A small model that predicts nearness at each pixel, trained from scratch: patch size [2, 2], 12.1 epochs.
Rows from block 4 of a small model that predicts nearness at each pixel, named by matrix and row number. Rows with one number belong to one neuron. Each number is 128 + 24 x the weight over its row's rms, rounded and kept within 0 to 255. All counts start at 0. Numbers have three digits each.
Before each neuron's rows are labels from the 100 images, of 14976, where the neuron reaches its highest value: "patch colour" is the nearest of a few named colours to the mean colour under the peak; "top examples" is what is common among them. Only what is clearly more common there than usual is listed. The data: small renderings of single solids in any pose.
# fc1: MLP up (model.blocks.4.mlp.fc1.weight, 256x128), inputs 0-127
# fc2: MLP down (model.blocks.4.mlp.fc2.weight, 128x256, transposed), outputs 0-127

patch colour: brown
top examples: green
fc1.32:097093122111117133126140198135140164098126128124126120084086163124107093149130157129110103109124135141112134182121129113122086137134137130124123158135130120121124154084141062081131123110138129126117140125135033124156166138108115083125130118120136125103107120146108097100130125119111123124113177114137105134096107131138178111106132122112093135086118149151171127122158137136178160125142
fc2.32:150215145175121143145144111135111140119117152136104102134117145136146126185099141130110151154144150100130143096147136119093194092114087141095107100100117090101086178122110129125126101127113136122143146121141110124104115112114116135121139085159149141137118135199160111131125137158123134105131109119183150138152140093145107146113145143130128124127130120147118134111206130121119140145139

patch colour: green
top examples: red
fc1.239:108147146088156131108120154137151106169096154098117102087129099115134123188104157122182171121145156112134122134107155129114118142143100125142172127141159170135136151128169129123140162118147151105176107093153119111127181140103115123112099154129141160161101127147127140145124126124112084116137128149076111156123141132111159094099086121084104156129118116179150103158139156113127120110131
fc2.239:165120104112097098088101104120144077060081093127128156128132110126133118111144075162124152153105122108135116150097105144110123131119180118139105128173137140114127115154132102148158115094092113107131115126099146129120135088120119155146078111090141044151129119100126131158133111112170097134123157139104113096133129117106105119133134133156125104104106159105104129127125101095104131133100

patch colour: grey
top examples: orange
fc1.141:133162128113155107126140154139155100189106148123110100092128095107125117149068134117150191130177126124133116130105138138104141120140124132141127129169157142124124144105188158128141140122133134115169088115146154111134198123088110135126103136137164161162098127130115127141135135114117081125133118146105103141103138119102140127078100124084116149117117124166143149146131202127126143100123
fc2.141:150099112120099096087091100132133070064081096120132135138140119130152131117150068169126159143094122117131104164118100152113104131111163104155090132170146136131143109155149144153157123086082113125133132139114113144135130101137120161153071107101123089144145119103109134156143107109145119125098126128119099100157120096104120141137156138137132094100109128105099135141137112080123146134090

patch colour: black
top examples: green; purple
fc1.28:119070118143134104119135192144140177108119147140140139083091141129116138128089109131099137142147086138107133169109137124136088134124130155104088137149140099121109142101137100144128142130155138131131130130136062121176166176095119100125146097128117122112134111131102100071140128129106132143107095079153121087129125094147107139118133113129119145139124151149151159121168187136160165127115
fc2.28:144201138153118135142137108144151145135132113162129073128149167139150136174141113123090197127139155111095132111122130147139184120144115161111087095089163042132112166133135113112132128134128144125135160101136112152142102105124118140129137152139152134144143142156163132136146119168132164101110130129147149156143156081114132148125106161084117135150130125108137124116165157129135128158128

patch colour: black
top examples: yellow
fc1.241:098133133105115145124123145108166112127126145119131122132134108101138154117118132098133141170094122153136141148077121054152143115127149122161109127124128176096133113159120131117115138130127136147084152123097108145126134104144135049136167166116115071141118108113130154126120119170160143132154145148094148154132125146112163143123102134144109133153133196133110105125146170102201110115150
fc2.241:120115151130158153163141127121114165154152150135092132108125169107119138156108178096129147094143140133094153100142160172147139128124090133081127102095127144136129140118129149155128119129168141153133125096131140125095124187126155177106175139166132168123131132135135100075142112158056143110092123126119136162131132164151121142125114123107130139122149109186149115130156157153132107146163

patch colour: brown
top examples: red
fc1.140:135154082159119098127102150082160139158163097094118121091161147135147106075104113128100146155111098146108101136116103126132115157132170126177121115135102149108112128122156153137136122108109093170107140122113118155147161157122114115134137108147145120135120070117097122080161148135122128104112098103147096096179135124118081162178105154119123129158113148147128128106140143173115158128143
fc2.140:156128108098105105085091119123142097093114107125151113121142103146131115108144066167114135143098109128117110110103097133114155142117139096132123160172127157108135104122151100129143125101107105109113128165097148124145150076117101130141096118100123064129102128105117142177123136103167083125157159121100127111126100082096119122111154131148152118113092161065107130100116108107096136125112

patch colour: black
top examples: black
fc1.183:100138128117107161139118134103182090149125154125126123128150092109135145121108118114127143162100110155132125132060117066145152109100126126141112094116124184102134107155144131116127128117121125142086132118116119139119143127147117065127175164128122071150115133127145141138134135156145134098161130142101142167149135120135153134108077135131114116162120194126108106139130168103198108111141
fc2.183:120111127131145146179143130120095147139138148126098132092123149116117126139107168086128148095133130132100149093136153165141148128120101116089108088087124138139129130115132146176139124144148128146121127105132137134108148186139138185110166115151129176120146117142134105073125149147019144130096143131112125146137136155136127132130090126103143127103140085185149112131133149139142115134158

patch colour: grey
top examples: orange
fc1.249:117081121086152109127100172132139145150120123109114157092088118126129094171124116139101144138148149134099133151119120143126087141145104124092140144164133115114140125113191096158107107159126123134164113106150071133156145163117128123144132131130107111150096142189137123115139120122113134144126113113065101126099148098187152091099101122143127115134131140121174131123135175126143178089128
fc2.249:106140131172102137156140140124115096116107133119119144126103156118146123186101094130147158132127164078189139145159121131138145110106135127172111082134144073102098160127107136138140126107105161113133112133177124136113109125157135111100088112111097133099156135140170115162137112139130116098122122141192118126145175091140106131111053119113109151169145119154130122138144143110139132108113

patch colour: black
top examples: green; purple
fc1.81:130084125158132121136151173138128166138127133148148135108087119131105142102082101135108151120157075147125127158120129120111085126121140166109066131122140114129128125107121093153123144137138136130118132153132065129190155175122118113119144106129106129098155105141107121061155131133112133171107088098154122096131125123152113150123145099119155133129126144149135165117180190130162151124109
fc2.81:123183154153126144177130106140139143145142119164158072129147153125136115158167137131120200148142141090112152132138164144142193110142101166111073089111148063122133150138146111130140168143128145137124145083139119136127109088111154140145167114133166139153122137143127124138131123147137146116121134137138159139158172138152132120127119158072104140140138117092121129113176130144128123141136